Rows from block 9, named by matrix and row number. Rows with one number belong to one attention dimension. Each number is 128 + 32 x the weight over its row's rms, rounded and kept within 0 to 255. All counts start at 0. Numbers have three digits each. After the name is the row's rms in percent of the matrix's.
# v: attention value (model.blocks.9.attn.v.weight, 384x384), inputs 192-383
# proj: attention output (model.blocks.9.attn.proj.weight, 384x384, transposed), outputs 192-383
v.243 100:121144060138131151128092157113164124184104160145143143138123135135120124128119172148127127099112149119134078127109118192123132103150085133104169111134173163166093142132081142145093115072177131090102134137162047129093111179128179057070123115029093182156112120101065109135156121103137113130164157141129111071095182139111120125111150139091163138136136122135155150143151092138111094199101168155165085132111170113125130110153124096133130120140134167135120147113158067158121075176151109122115076155127188130091144087129105137121140101065089105134073145131084099123100132128146124143
proj.243 095:135123142131104122085156135120130126069098044106122066104079170126127147150128067169118159112140154176140148180134141129159182114130106148171140189162128151158069155115136129142112118167082084148076169142095166170149183104120143132175126124147118113142121115164145098121133200101142124082140140133154108132180100090158123149139112147125087117117128143170208138064102127166213153090085134172140065128076048110136089110106065131127133095129100109092157137128144152193146115129124108121150130119079083099126064166114129135123085177144081114115125117017116105114186096073142106151
v.244 104:128072100126097149054137064154107104178066098097145117128160100141115167084096169160118086155105132145151201149143112093135089193122126188085144139147174132154073126150105113104129130112171140102108100084139198149102149124132176101145101198171114087164123159088115101164079117196142110080115163121170139087145065099125124138108070156122122143094190150097168099142075127151121196142176118162085120112123145090140090111151152133116093145098090102110137119218106112133203142129103136168146079191107120165170108166152116094170163087071097112162115124169186109120166099158139075145
proj.244 101:132165068109125109108150117120130108138166093148150140146186103122128140111146114172197164163132090137132120150094159175066149058100160058148066158163086133158118117163105132140021121126156149138191171088169113101091126116120132149109128117135165127119159156093175108137167208129127112139150117072123123146167171114095151099144072068110223110144093141083143163054146209099112154095085172159155102176148119097176173144149092140141115106119215155142121125084076129176056139096161135111134174102127135152103136122128073116088079108117079143152154117116134096107122112154160106177
v.245 098:076088100103168172132104177128105131190176124090090157094118087118025166071122116109143101130177109141124095143126133171141143112139143126151179161154160122130116098211135094078132101128195101136064105153068143193164139152187100126197090087122100133183158111169108177150124180107090137119157141125143123166144197117111095100138128140147126056127110165164158136164069107100156079136121116094148130119143096091123118073152159143142140144116153107106141085145172169111079121138098163145121148106155140125071128141134119121116155085206138132171151160131136153163155153196177113107
proj.245 092:174121190164156090154178151180124118189083208164113093119128127183114066110176129081076091162100156157121128101107081131110126146121145215166112152129152126141157160125103150190188193174206111163142137124120081109115126163098088122091164110182140138103123175074137104092139108122052166108141157154100139124103117096119125131136133076157172189152122077125095149125141081103119083143152103067187164117137148142151119116179061160104143187142115141199118128094122125188073132117133114089132105118128127145139122093146119127136182196060135073119108127145141182100108133115130113233
v.246 104:147102112205129098134152139135158144129151135170114123107166157169187155130131162130139139122149119165146161088106140099080112173146138076113132160120075137154060144140086083104125132153118074118099112133153128110136139088102131163093171099166137181075101152124105145071054053218110125099177102125116156093109107158111151117092143113107125143113161129093132116070174176133160120131192129124149132089097109110165134113210123132103162149109132136135128117245075096174176139136159099165118194141137137097141069130119120113125171198108136108126048173145118127106118084164156150124
proj.246 100:113118131139117190105158165185122123104117127147123107095108123086101104106068147161147196112157141145121145136107135137182110055144145106094087113133097190114194172103115110110113094111102131162131144119059155092113064122094086128139136159138097093080149119133110096125163213158146204146164087116160163166086140061108145167149138075151165115143142172036132135140123099119171160113101160151121103122111078103049135078091120087152139105155163149122156070063180118165160149094146140160111107155082143053137104132172128093116086113151093085096138164120143132127158137151120105152
v.247 102:113155135108098149107110178114103206126092149129168102175171143080070085153111118165073173142119085151184140096118156084159120129067107181117104146132150073086110119128115131096094105064159159114150192156132129071100152100070160161120105139098118080091067129084129150165160145105151100120137146092148130162120147111047148116129162102093074103110130106103073171201147122125158128165163129087116107125118086150148154117144136146167092102110129113131129089170137118128146168098171134150087206153119135083130057112162090152126103154154184141172162095135160089112067161120167169104
proj.247 101:065144128185078104151133111121063111127145118082137174124122102209131056125095099133129160141167125118137119118137160135125126089071125109123189064077050119104165092126116153119155142115140118169107081179110087166092124109152131188124110128085172125174188112174163089094132118118117111137123132126116076131107159154195125155209145068122140124165140138144172095111148119104153138183148128137129134141198177140169100092093102174143134097125134137155127136087154101064094177104103155115176093162112129194129153131184116129117144073165087117142150147096147135158155107146108136149
v.248 084:081118120118110136183065169112084116165108112158143116090144128119122106122117088132093130101162107145051117155049071132133156134107125112133164114137144132134142113132129110109107097152118118126140071093141144176182106061178072121114146135149110161156201141124209114140163097139108193120099085162178124161150108144056080154094130091138132104108090125153133106162187070110135055164100146073128110175114145162233104145130101164122141128123139131145105106101121180165115107093071125074092113113130118105112112139089133156117119131138107121159096084139167140192144141097105130092
proj.248 084:101116128190145132125151173129103103096114155131074156173108163088109124156142139105093138108139125088195136181128130122110122153109097137190137173139137099057115134145123120159109105141105092184121157211111116094117133148125198155129128091158184105150108127117131096157168135104065104141179114124080131087112104158133182168132095126108107123107083092132120177113134094113123059165141088127176193118152151102042148113130126135125139145145083202160107057096144142136134137109145078132174141109101178135156192119166197108080134174151177138095173126137133161119111039095080127168
v.249 093:140100138183149129099122137128120080128187124147156151118146181111164055082124093190162086137138219172126111157076147116142133181133116159082120153074133135127107183124125143178149127129153117109150143072102176116075124131099137092136142140110191143134082137077162174177203130139115109079184149103136166111167135141122113103139098155167127158163137129126129106126155166140122117059171066128152138042112068141119080176145136100171165071144129093066172095112153127157115135212086123112131139121115093175079121146091184123160177125121148085125096159181102121125152106154161084149
proj.249 090:115140039112112107147126088150121099093153213055130038117157105118162176155138155177092152104126117168121137136090129128150201092174153088137134109138107115154055175126079110100090185110109119101076130116121149148170182144102088154130114098166095154010114159065103101106135157124077123092107115061173064148160111096156154213087146104150155123173138137089113085166146142133119149146147157116122069186136085169137126081131063119149121122091178120120125095131183118094164104132164124161190160122134179129155141107121154177101104158111151163115156102119137130084119114176098141068
v.250 097:017188087122128113137153103135105144129126152125089174108097137166085116110075163121154135097097182168119167099150113142107151152118109087094128150155138093115154103111121108058195168132113158082106148091111115182106135073116100118139111114131154093119187132124148206111128126215115121137137162139177085163077101181162107094061174118163167159115081119146135121103171144163116115106132090128105130078075122179133172125183057172156115081103154143117117147090102142113103131123093112131126136090121091143140118169102176136097094116194147165106135112119211085133152164169093083131
proj.250 094:048101112131142158117105115066145157089124112060108108156076126122150104173090185173116104114131132138133136112139155146076092070189133156129132146120147104056145115109109115146099174126116099102136114114109159096139137107139065117128117113134112098131088130121093057150112108135103161116076122095075140098132129109086108138170104144152122154214169109120154143251137078116142116108147178177118138080166171150159103098162114078139149157095046099127137104092106125109184084126106092120149126150128109119081135115158145096177110147085196138159144127081069204133149089133103166109
v.251 102:200094040118127154107118114177128085096107163115113058114126127192155152106111086166073120106148092098131148097142104082106102128122104149134167107109122100160091203155153091108082099132111097097140130077087117108100130099078102138083137144135123089135150149109153141131155137163163143107078188075155032101166091116120161139070112137078161172066120173119091139079170082168163136126160126163103191164109161133122137103164131111127062153176162186147052145152140147134054143136140095130154153155147102098165172168113111087156134144143123097107118182194113165068133123181087084134
proj.251 095:137046205132088107145135106111075165080137106113116174121201069097099155120169146106111117157163058115114175071133162157131151086145133183127132127136067141111192164171128184118112065120102185129088135139175114155203104140145134158109059178106148177141115084148153141092167111161195094173094067120129162137099157160174126126053106157204108044210125142159160102123153157071095155165097087181106143166096094070166140130067134107176165133152103051114103082097121144161148111108087135156109135142130164124098114101109133067075145142180056107128134135155147097154101160156096118146
v.252 095:137108131170130104121093075194126144123146136109081109118147137145114184117134145088164162162129132142150178136155130158145120147123111156153107094193171130153168084138094152114098147107142064106118094141088140111136143127058141137147146165121073126082144106140185109149113161168158120170165167158099171168147131132139178078124145124050086137096129075185103135150128133136184093043103121131176178168133161146168119122106085142144099137116123121123145123084142085083138069111127138120174181075163130122100173132139143119107117126209114159158156162122176162126166143104176182090
proj.252 098:138124152143141133123145147113102121129113109128100083128098130099146083082136143040059120097094128094092072157060041212102123148116142178108160135114156167153168085073133129103175189097119161141118171171123143188169145100115119120093144083111127084095072132124141155154151092179157097122096074138119117068118121131095112196111139064139123103113137129137134148133079129120185115181144110122164112191157188115106129120156151112120132102099149114116096105128117164144079131176193132099123142158144120123169183140128129141142109109123112138124142118131143157138114161157114139128
v.253 104:162097149140110124195178152095112145149114141152131159115152130121155115137141169133138155084127122061107111078148189097129112119156089061146144134166055118114082136097129146155188090116094097139106101132128115054137163155125107146190143165121120134139068178124154135065117060141144082133131094124129067066098185115130150173065105108157083153142099128128047172128093136071189104110145143088169180104147109151140181148103110070123140132114167123112123134172148135156167093130132124144106126144134094187072084083102128141077118129144113168138072118123099073176126116145207074111
proj.253 103:141126091157162108094139200212100083132177130140170084133128100133090131211139143226103145110087158179128155142124162102160093107129168129082112084137145210100113095111076102159163092146131069090154164119109117146163116172091084129116125176103093119108158144148134123084122155080112119075091121136166145104135164113137084092125080128093064077074128103041168100163139143108114120120084156140157131152093113081108132164174179161144085151103130083086084126058089178120175164092107165165135109088121138150184101166089074119173113097106147150108071118112151154085117126157104156149
v.254 093:109124170120088188142161077139099117084090105183109177206099077123131127170186125120099106117134149128175161118117078101043121160088161162141166056150108097120115134143135104129081130115176108125149152130083037177056130057130109117140127126153138152125079091170113133086137155134108129145045130137098155131177152126145076130091116114110181083148164148127124186130114157141099177110094165166138167160137160083119102130106099106144171099132114069158100049063144110156086066097191133110090175153114096088095141147088145151159090119173129166114069152104112121159107111129154091092
proj.254 091:182111067163182177115074193087103129137143117159090123185185141096116122123107109100123118158141112149091101130103129167117091185083164132169163157113134125127174141061113136131138107117096107088164143142190167076153100167089099067147125069137095144124099106129117074126085083176084134133133077145120127128120078164132143122165108201148076112080101120123151079096138180121120151118077077099186133118132194147134190120100099079209129154160122158149143139098114115134057113117130165107182097132103126154147160134123101125127159080143134154112124090138148115141074122114178130126
v.255 093:156137099192151135142114100081125175071120137168148124123147211086151122208141131094094122146103172092157160135112182045108124161105117133131108037110137165189121123107105112134077127193154068133175165198134157102128124130091124179075124171102133174107097140145099124091142102094136094124089076183076097128151142102152177196090149167136128163147199099149132145167133096093114135131124171122173114087155095126133147080166158154187093135153050100149138164191097145141084117177202128166157138176138137121101124153150143060100112086118087126111112152133120155093126115171107103155
proj.255 095:132132119115076117125122114101051158115156083150148064117123136095165162135169112121139105131155144181103119138049130131135140104141150149167127154156134144144152123036162160057137100120180168091157122096056140175089162167158136096108074144113136162154133122171078129108156120177108162139156139165188187127066143119180154115146131103133157092124105072154187100168194093109151099127076085141127165157061088137147175064099158113161114117127145180191184146131189111121134105174071105099130118148121137092175124085115163184149157144105158115123095097088112133091127153159178131148
v.256 102:108146161069201122089149178160104117134164150112069124149114127071137217120170144153145094127083150143143131120147158184081105138143047148105211096109081125080125153095161143118152123060160150154092093148137116139121176144131145093115113102156153125153165146173154142141116115076131128123169129190049183178104172227108174121141132136151102062138101143141124143112116157121156134172132166136185106138153154159129054099127155170163122111118060147174157082128134094119025122137126190112116093118131105147128097163112152167108128157162071129137181111149092131098129123152068099089
proj.256 096:152128103137133170077152116075159155146139187146148120128121085145142156080117159084139128168134171093107065144114129127175150144104134147110114117089122059144156148117153104081182110061164083102140148097119127080155114174143125095104112105163085089124077129101141178144165116078085125112115108098195101102116109162091122130123126123107156193139172096113144153102139140071156133051094102039143121173172164142102102122103101161130166166127118162051086027140156132110195140163135091083101134113166077212125114157161180118159150154082179108125063159106169197151113108151090147070
v.257 092:152110171075152136133082076137146218104079152130120051147135113133159116163105112132072166116124190152171070095122124063105137141123138094181123158145114133095172134160080113130161088082121101140153157198151147104148090116140103116146168140169181138075080133087146089088127127133197112145149127120078097186164164098146183128062120139127112118116184106145104174107135123139144073133149156102151087102159147143118181116133106066141118112167161133171154166146111160106131101113160075150148161128115144121136100102142184139112130128093099067162127091197074113161107106115138153108
proj.257 089:124136158121155175163107106152082118107124139085171098116074130078147139162132148114088148081116159060151164135142136061085142102112101113111109133120096159179126170124166119139187105128119154122151121081091117120143136120089115109130155167094109151155117052162108148089154119125085117151160124215147182209064180160116068141159214129104113121126160146173116115145123071166132140138141102125106133120164102093166101075109098139120086158126112094119201154109105099152109129164101201136103068159215121151190120146111207127112180145156131138150109098123158114121135142148130142130
v.258 111:121141118126088106151143126095123094094158111125112144100137104188137117120119119159081092138126192180112182079167118113150089166161108194079141105112114069098151116154199170116172170133114149130126104094069142191114106109188174159145042155083121108113124134140145132147124093123136108109154176151130129093171060116148182108158104174135138130091098129137101127128081147129136177119072094101144178089140108159160117164145113140113087170142113131104141075132162147134146133131123104122076138096200120151122126188134142087180121119123108133075164138082166132103121120140083092089
proj.258 098:178097118138118156099100119127122122122120116120117077151194175149142146045189109151121178144165084161131058141083115199126096081165135085130127132184127175117155126100122100194109191109105164136108173077143127111114151113099118141089189162176084081074074117166178074120139093143142126116144103059159086107119129080128164169137156111156119129150128140106147099183115147077122080131140147127138167156162162128149092141161122124153139120087131139033112101136148140139154112138130162131118188178135151105152137121158159148106158135182131102161130085169118172103073122181183094145
v.259 093:146104146097127184130135156137114080164133130140121167120149156150098141175123132113119110166105093137089139071112101138103148092124161115109170145148147088067110084088126140173164124132192161109145127132213148165132051171157116092137124145145113115111075092165131117108099146104133147110107132192120158111177104142156173110146112110163134172126196137107149113175172184109128168174104110110145148104135137133117089102124177176077084183098146165110126117140189088078065131170112125171031164150159115152164190105107120120127088116070136149130135076095103126088136136039137124130
proj.259 090:123141130124114097169162192083099172109197081173132041158093120146111169159163128101193146128164100155147138132126124152100156156139075100154133112093127109117074089123178069133164105074093168153067097137156126115148129163132148160082154136155089137102118146170095204120133101157141133125132159102155105095116131117112089178135156130143113149111111199147098136100115118093156134100095178092161161095131107166171189147135130149132107169129170150066134090096120186190144110131106170133130137207161182195168127099131160094115115113151109160146107181104166131156112155080117062142
v.260 088:180143131194159123099161190129157158137141141121079129114106095087146158089083179117145172116070119136108104125130123152150118124171167092158182150090124093131116145093149118103143138144139114191146132138119133101167165142097134134168144104167093157203129172074128201164070124133150130105029161174142155074160078102133119111131167127116155151134199158133120115128097117134141162129134115066171102124072144110113109152162183115107180149180147138111139108199050150096142132164113122174155117078115191116092106162110193115086177156130134135144068140141156153131141123146173143109
proj.260 090:142143109060080183128174100200089053138215201108125101193193085148123148146092162202191097117168156143117114159062134084103151144116132117093049082112123104105119143126112179063149148114167181072154142197185151150073111154164191137153189139145181078144178174114117124129135126072118120117162113096172103053138162144084140073154116058148160120124093157077044151145096144142156145111141110151101165073140086130083128162156110153102125119188168156117106130126144165082164141104139072093114136105158110157128112067111097092152111167126181080122162110106117146115107143112126121168
v.261 093:072172161104125117124137081097146136121153149129102146175177085164144078095123078170110118108126119157150104146092161163174119147094101101112063103122102137165174114110145083169144112139085120177078070116086097117147152117131105158082040147110119049094194132144113087167115114113135161200111179068192152103127128112157132109123126086117085130133150137122120142105174148080127116157113094149087125186104113132169145175120134153122149124099101117141163163110092159091180106086093144073082125120137157143157136164123124162148147117152084122086110131092147155049107091168128103089
proj.261 088:073112175138134109080116124124103142048122082082207119102114182080098146144159067180110135116155088081119085123087170070108168074117092069124110118140177122110143100150191154151076173117132143102179221123092109180133156175095136100107111136139122155168178160181090051116097169111118152129082113087098129097110125078095127133089101114125116098107087179121155169129167125169109138146199106110135135159150089131117078182134079117113169111159127124145083111144055083141182122152083120159104169090131174168102179172169027151143108135040118155148152119139084184083091115146123061145
v.262 102:087106124188130170121134169111134145121089144132115157075145022150191106082074170067174140059136131096162163120115130099096106143133134095148137138117127060137149122156155104088107152103168074156151143158107148142178137084123110162137070056106057144154154134106166132143118109138114156112145193098180123110100124151100121141125140081099150096133157142112110130116154123161149147152178090127203205129107146113144081103115109125163182159169133117173131147194160149135148141116126103117145212101134093130153165105116181122083131108180145169088148156099117128124118088116086148177
proj.262 095:165122101064158143097151153161127131090134080084124102163121095167130146075177139126087131169121116096084078124129158113151156114108046108192088104142060170100139104138132145055112110090121117140174036126145103110107156134106137105127103134153141062094116106097112105111152085147145082165106095100139162128143143134118133090102115125123157101136117152084136120177080113108148143095138111111108089114111124112136174085165092127184117156109133148199092109137057143083087119162123127118204090120145139185129123124134094116123079080138117146130174104129080147129061198186090090165
v.263 091:194096133134089150135154120128121129143161110151155152166125094162104069128138151166056145170164150171119100104115115142122120179121129116136141097123138143100152108120209166133170080112136106118077133078133096175169125089124146198095148101144118089029103122151202098107183113122149139105090106081118130130182174154156159143150156082095112115098104121139119169103126166084085100139105096131138142145146165113145151213126151121181165088050129144186050181068109076120120151127115104121139139183148141093124188121156134087169066083128082131126127116076150168120146106127052096128
proj.263 089:103122093107145133162074151126151137103135122098097144093108143106101146124143112104133146138084100140097094154111116156137071076179105123136153100135163044127119088123081051137138137123179137075109184109190126105113170148062092183133081081107105178200109114153080100138114145131102120127148134176159142136154137105092028117167154151174121150134100115197073113107184101146122126117117084103163122158090210144136124126129117160165142119106085111128140156146151109081187077121077122113104078144120144085130134126102131123116190130141098134089125131122094138198084131192118100161
v.264 091:130111094165103152165107131135141119159092128135113093125058087152117132124080126107178139112148132139154159122189143087085103123148148113137166119089105133155105196141075125116089134095099063112079149109110158151085130202134230078123093122155161101121140112136140113100122123153148098178141191162135131111091081079149103100105123068163147170142149156108153120123133076168106142101142079151112131119147108078114129107150139089086024147155082152160143158159096156094171142117096126169149086136143104152144114135136167109177113128075165149087137105068151133090145116144116116126
proj.264 090:175137113171106176107123139085100105117076141169146074164164139107161199125142125181152158086034172074054133136110152128164155105158177143135096152107104127119122162143148172166115115102096143076156147126135137152180133106142140160153133096117121108134218088088095139115123161151169170073152141130052136186119148083135103127130146203078154148131109120105185120116171177084144175111200155128105105074146087158151147167146070177073124149176132133089106130130105126183106068109096078118069132112173115111140094095116147148141123105114066151193185119183110176130085112130145109121
v.265 101:128106127118064146180128128084146123097156079111155127164118102117163217186123108152106160134106125083100129147152099129124117111083137215090077191119131141172141107117169163113095107147163140194111166134066113088109138120136113082155128129114158111137133106139139133109184136107099112091228152044148110203140111117102128150120152084116123102123155107138131130163131072120160134046081132170100137191139124175165071150146101078135115120154114165170075119123121128161076122144102137115125183179193092101112096228172110141162069110152124148113119183122150125157116072137150107123
proj.265 098:144146177171138130112048118146166112101164146130120152160130146074059128124064161058118124128121057186124118097152101164144100100125133083129172117141101160136144189114094129169135113121147148187147163135100069172169168156153090111121093101130127192149138149060077151108065136150137178124077143157168083131086105146160145093148113160104139066118109095089107099142129076100123158067119141096111142138219179124125133183101106105168195110141089121115126124172133117099140145129130110118128141163116178076119127111149123102184139145116113155102164099125127109116122145171104158186
v.266 100:074120187090139130152078191106152092170109147068102179153116100183136182115120131130193099085148205169120099157076107147104116090074129102147061113061148125088160099155118164066102084055168133107090199088075109112082093108145143117147115089145116166195152120124101129118154094148071169044162115105137095147147176158104160143156127162074072149087131078174121114136139102086157088110126157135163115095135131091138104125070128104170098059127094136092135150134188134196122142144155167088091179110127171127140152159138175145149135078114120118135135091152097105109143125122116179175
proj.266 093:131136068068105167118128112134167130052162115136099069127134089084143093084099107065075183109092115110132118148145075172099164198118116134078120146170159161169087158149075140170121093100106108154122078176138112105149167139180128102142127063153136097131093128139163126133133134088150096150072083058149120126092090146163139128118167178114131134175131104110098098162137160115151132140168138108098131129126149157169112132169071124201092078106145108167142087082093133135126137115111132173140118123106140092078086116108067103101090191162141056147124103092124131103114100132143112169
v.267 093:082096114091143182113177108133125089094130154147107136106161156169121176123134099138112111142095205131108121106142179118083154151091189126121158161105135116132095071175164163085134138149129117140090146129182121170149103135196113142171107110137169137154071119108108115137143121118107067144145115117063167123111087078147121120192123130106103049071094121144122105113114110095142086111098148110071124092115110140153200151072149192132177179127118182076135103124105100121138107140109122149095116107158131181100103101133116130193139126133109088087156108108144143145182136126118107077
proj.267 088:101070069145106154121169175110122152157073154068224122112142082150153161112145200086180161185114131187120150091123130160129135178107098098106107077134121078153065127172111062148167104133160107065157159106132103131126120132104123126138137153146130161092085165172097148083163081092111190122135216160141131140101112092071084127153115132140135108092133162073145132162159177178122093134147094154191104084134105101187063087163109109108125139089147148140113197147092144169143134138147160094090128161162187147112136129150139156130150143165124130161122165162155106092065159197110161132
v.268 099:104111059125127139133113094172161179108136155165086176119103058131125139137128188180114167164123072071187165100151072124073102109158118148122149107106142141122158158073075117118141136150118085138105120127175067163165138150137077123179140123160058160152138084096148100173043170190135179135123127114129143134088112109166116096142134135120090164137141126162125152131144115183155135151145059111169150198078157084161146091132081146055132155133085163151154103116173100087135187119106158067101181090130128100092162155085150082144143186108113141122106131075073067109131058147127135131
proj.268 094:121119195163127136084140165108086133149169075152118128170132041110118107109135112138184063119152167070118119145146133149117122097103122053107125139100095037135110080123141150150150171107131110150150133131110213182163140088114074125154132087114128065098145119137129144171090110040122172118101078111117173088132143143086085089110134152130132150151092174159125110154116060064131166110100110136100175096159132146187190142130114122190085165180128168116089114126127154112142118108156139119094072124150117147145105143149086144167133121117092138137142219149125198158102103109075169158
v.269 102:123143089138128090163139091184118155128146124085092169089085089117107112113062158082148079117165139164112160097194147151108108112175164131060191104115113063142094146141233177112091147124162133152117144128108115165134134137138167135125063145112113137130150141123145144169126128089110131168156106114135172138087116095144150094132131167083167121136103123109174074086112120105106115123111155155112143098077168087106107105206090151122159144054150109159116137087124108011140186125117130102143151091169102132114124157101126074151090144174105127098150158148200131153139081132108171111
proj.269 095:112155145138156202146107141171142173082095113072109155121144140186112109097198106155099105110080087166087117097128129118137106137203086093134202123144106070121149151093099117176190176128107110058130165194142159126129130116136162119142118073193094119098065121116163116126125167135155164056168111119095081108075114094075123117159103113147141117154097131104164153108206098084128168143131133151092116097137115097166106113146141087102182090124124136063141103161125144208141108128117161093081151092119123099113161101155109174130147126063113137160071074128047163170104124139119095133
v.270 100:102150100162141149083164122150142146098134109158113168156088092136095133097034164130134115120111115107181161108145171169141081123136172094138151187122156150187083131173141096114146130131143184181114087118136163131079106144171156139129128105155121111131144114055147088136168175186141163109083185117127103098136083146140168135131207101103175169124155178132113139112131158110128138075113124110109112087127139137127080112104131145134201147065169125138130177183107174090126136106126086139115147116167130110172175164144196066164203133139146085148134198158156168154084167172104091106
proj.270 097:106059167100113126134114119113133166137154127189112110127111111151106146099105059202113114129123093130157149162069210131078078060126091134146059136191077118107106073098060086077109102144160200107082149101164137117122100205104084133132108070117120113117148167124178075137110161126105081154156131123081159134150163112096124107140178102140168101213117123092120118075151132121153144153153113150132122138180120093156136154107112127158197143090116074152120146125133142142126149159147117095093097136234169122101130133143098104094127109126124153112130111121123126161150158143141154154
v.271 090:071082089123119103114149097063143139119096143157092082113162144084097107149099176209114141161173136132094149103066123144128114040102143125128161113129099202186120133066122110177136153128095151190176062155115098130133108108151109152143109145129113084138092148146110132088103134176132136157125099130094180077151137104148150154106098172161163186091139155171123114117132182106130127181097115165112131023151157131100150148178114111128088090157150122108131136185193172157146151103155086168179102160172189136112146147147127092156106162082106145121105132121168159108140098177144088136
proj.271 087:102185148108086154147133164122136155138152185157183153130172143128172182142151110135161160134122135231166195096166137151129156130125183112178142130111146120095114108110157202144111090146102153147113104149132169161089117094145140199179111113169101158176150163168155093133102112111140081105143137136125203112097125123115135178106097110149127078128100087134126152192115161096146090147130171144105093176041091159144128172115098130146194129093139129156186172140129148124106110146111193127131136162185118171124157178109117174133103159132189130186130083141110134113131103074101123106
v.272 110:163116161168145174123137112104119082044115124106093183138132188132151148123158093151117122133232180110095042139098162160141159088182128148087139069107114132128086184146099208161170041063133163177128178124117122100094158154116139073121171129089194159160143129173095137114160094089092086142142120128113150095083140067116161173089109130116076119168116100108128148172131179129089128113141167122110138106096109156165180155153121166073160112140147157101126135128115172104110124127176087085126106111094099151141130101126129153133136149111099083043116100096087076160126111106117084158
proj.272 108:145133084113073145180160148138236147197096147168176160092130180076144111131128047153100182133125080145107205111097150106137153152079149143134100174084113145126141168149183085154191163151108095058103116134133123182163126162167159126130131123089127130062073162087140094124124166089151187164090147077122106145173044116162093152215173124132135099120140139102118176121111162113138148102179115193154076149072078180070034140159136106113116130091100143104124102171143090102143119206134131149084126099113127139080109128107088178102107173144158158129091102122139104056139111118080104124
v.273 107:174138084110147163153159124167145090113113150141139091114101132117087157135159171105112076183114150154110137105142120172100122125104146126086123111133110202118121152148155178181150068070094148107118142111165146162136142144119123063061173218120128112143081164175122095109125092182127084084112153115101114099108147113181143102078077201141097071110141131128109105126127159120088166109136107100160081081076101102149148154131121138137129118083131120087160131113125147152103154215132093143141042152125110124136124061106136087074145098128051185134122050194093156139139144110173188112
proj.273 100:151198210122171142122173118118204152168136166099158082091130108170181139141123106169159196122138140143172208120113184129098193110135150171151113147062195114175155170167141097127173129124168072122128124174189100195150157183108164113118136095156130177131133104140149110108137186111161101089165164173169123188143163164140096099115135136136117143173159092113091163156149138089126120089166136128108155144130112092140038136141132134099095121100181096095170144171171103195148100143123127106121151118142100135132171118127178103108140152153216159089073171125165083089162115184179091150
v.274 094:101146185112167115136074210118084109146131187105043124072076171107128122165161159070198132109165176107160076103116175101117181129154185165132110096151089149121128188103122099119140118092189145110116111126112153171093157100125109192118167187154166166154104160159117138137120180101103170128105108103163153166086154162110132089133121137159102094074106120110110098166111181083158118143090138087184158117119077148115195056131153128158175117108135126095155115061071123127118117158115193110147176107103151130093117102159085114141079188122139134150089145124121123168141170098117169207
proj.274 093:088078084138097082128140112137136106111141146155133151128099156162132165109107105116131142131142138182099165133163166113063163080136091107144172106076142130038125127132093133159139157131116103106093110079095191123157170136105137099107172122096093106100142098065101118052082124156073070160126125173045128132163048172077121136063131130094147175090141134098180129129209107095113096152169100143129174098120160141166097112111142109113106173152103114121151152183128128174150111181158129157168056090142085152117202116106203173149111147111139151106131115083186111171101108140174129119
v.275 097:125127071198132142166127170161138135150044159150156073115133092174109167117122150096098156147097117108109069085063148094103127171176114109162116107103082144139131155091116158214122099101114106163160124134173132108142128180092143143102163119119155154106115121083102183118128108205143153163189129145118114078141130128166160107042116152169162164100128086160051233124133162128094132179138083096170049145085156104133123142137118148116156156081147154106116090127135180076145171083208142190088130144102162125169067105122187109103149109119105143174144159114117119167115088165103167119
proj.275 094:167153183105118145095172149119164153154131154161139097115134156100152184156081096158152134149130115106143153127109149100193145091145147073146112124174144158135132186159141107122138138125167074129124090128138164179083140134088124133175104169124100115079177135136161087144131176130183117080190124126170149183110122095072108168157117177075171114165132055071141134118115111152135149124110150099085161028150084101136131125139117145116113111122049143112178110151149145097126145135070159108124148120103124170135121143155115081171142059115187118126116073099076134101064120095179142133
v.276 092:144112148181123120116110138155103175156141079148106170181121172146170131102180092082123138174164170145140117143154149115082089120145098073171144146159086128148108118134113109136076173116119049118115132116101100158138083107133126157109100159111124179089138122113111137141096110098082163147178101148104093136113124157117059152098083073139170093107065125164199140147118098175122126107106121144130137126172098152127144096144098123158153144141125144108117116073154189087111154092191157098199089098055122099126116105134156195086098190101143162085149182169162102192134136190141112213
proj.276 092:102116098152125166101123153118148116071112173163153134109149141136162090127150130135102097131100103167147164168180109055178129099139170198100170159120099121095193156144131139118138125122134145160131122101167063134120136074132173093054153149147078150167061134143117146110175091106118153168082118183169127100115092097107231144189108129102104138117161116171143130159142097089139137087141133147141082119150110102121113130077113160142154164143152113146158132148142117126112114109152176102115083152150106111076123173181124161177212162116120146105145117134089128079066143074123138086
v.277 092:156200176129128120162101110091110084120171111149141092131174147141047147151107168089138142153108181103072090147134113104103152128209157102126106148208153149175141047115112122115141097127188107129154140168139175136123104087139109140101095169164153126099165147143132124118078093130084067166130098069137154071115152077155119084165173110116106122126118149152166175116099128076131084164131120144133110175125142109133148111102162121174146097027082136147125054158132099091085148087220170084109194139159117109145104092177120129163075100166116105089141170165171150069109167140086154130
proj.277 090:100135167118132109142174123184116182139089119206106137096105143145150142098108095094153116099081102144121122107123173165130157183148179172128099093097203089069098145060064096139114193097186140106118079135154126115120100101128113129112085145193160089153128095166094143147161128106127126153088105155128191112131119112099122106138130108137130100135078110097126103088099076140065140159177091124136100140148174119082164102139078134127144107115082095131111116135142101103167136096121155132096131124075128183105201144223120178165096092127113118135055137124103062147105115152144093164
v.278 093:149131160064120131141130140128142118119130125042133134146164137124041109155145134154108107092123101154082131146192148111145163132166131150091112088139163180127132085100185110197130121069201118130129098152095142188124072099153110127170133150127122083088165083147133130109135120183137112115118086108158140169091107138126143151131150114112106079069153107180087177152139148071158120136133132115169169174144132173088218160128135129152165129120094114110162074099105158137083158132151091148123157146206122104142145146170139113127136133092094109136104134135125151092169095115117138159
proj.278 088:131128157138192149151065159155148147152106136140105122086141166142176160076111067107176118087172104163106109115142157180119113079126155135113092097083157103130122109151123159123186129163161164134132162140174078082140160135128183149114122170127127135150126163126121114125141089158122127120135109103133159111171155192138132098105108111177151161173162125160115138121102138118074137115118105119108154155116164148149128137112149166181096109108128146125131170091140123118137098081088101077166146114078129183181193107094122186150108126119113088144093159077179124165081184123111125111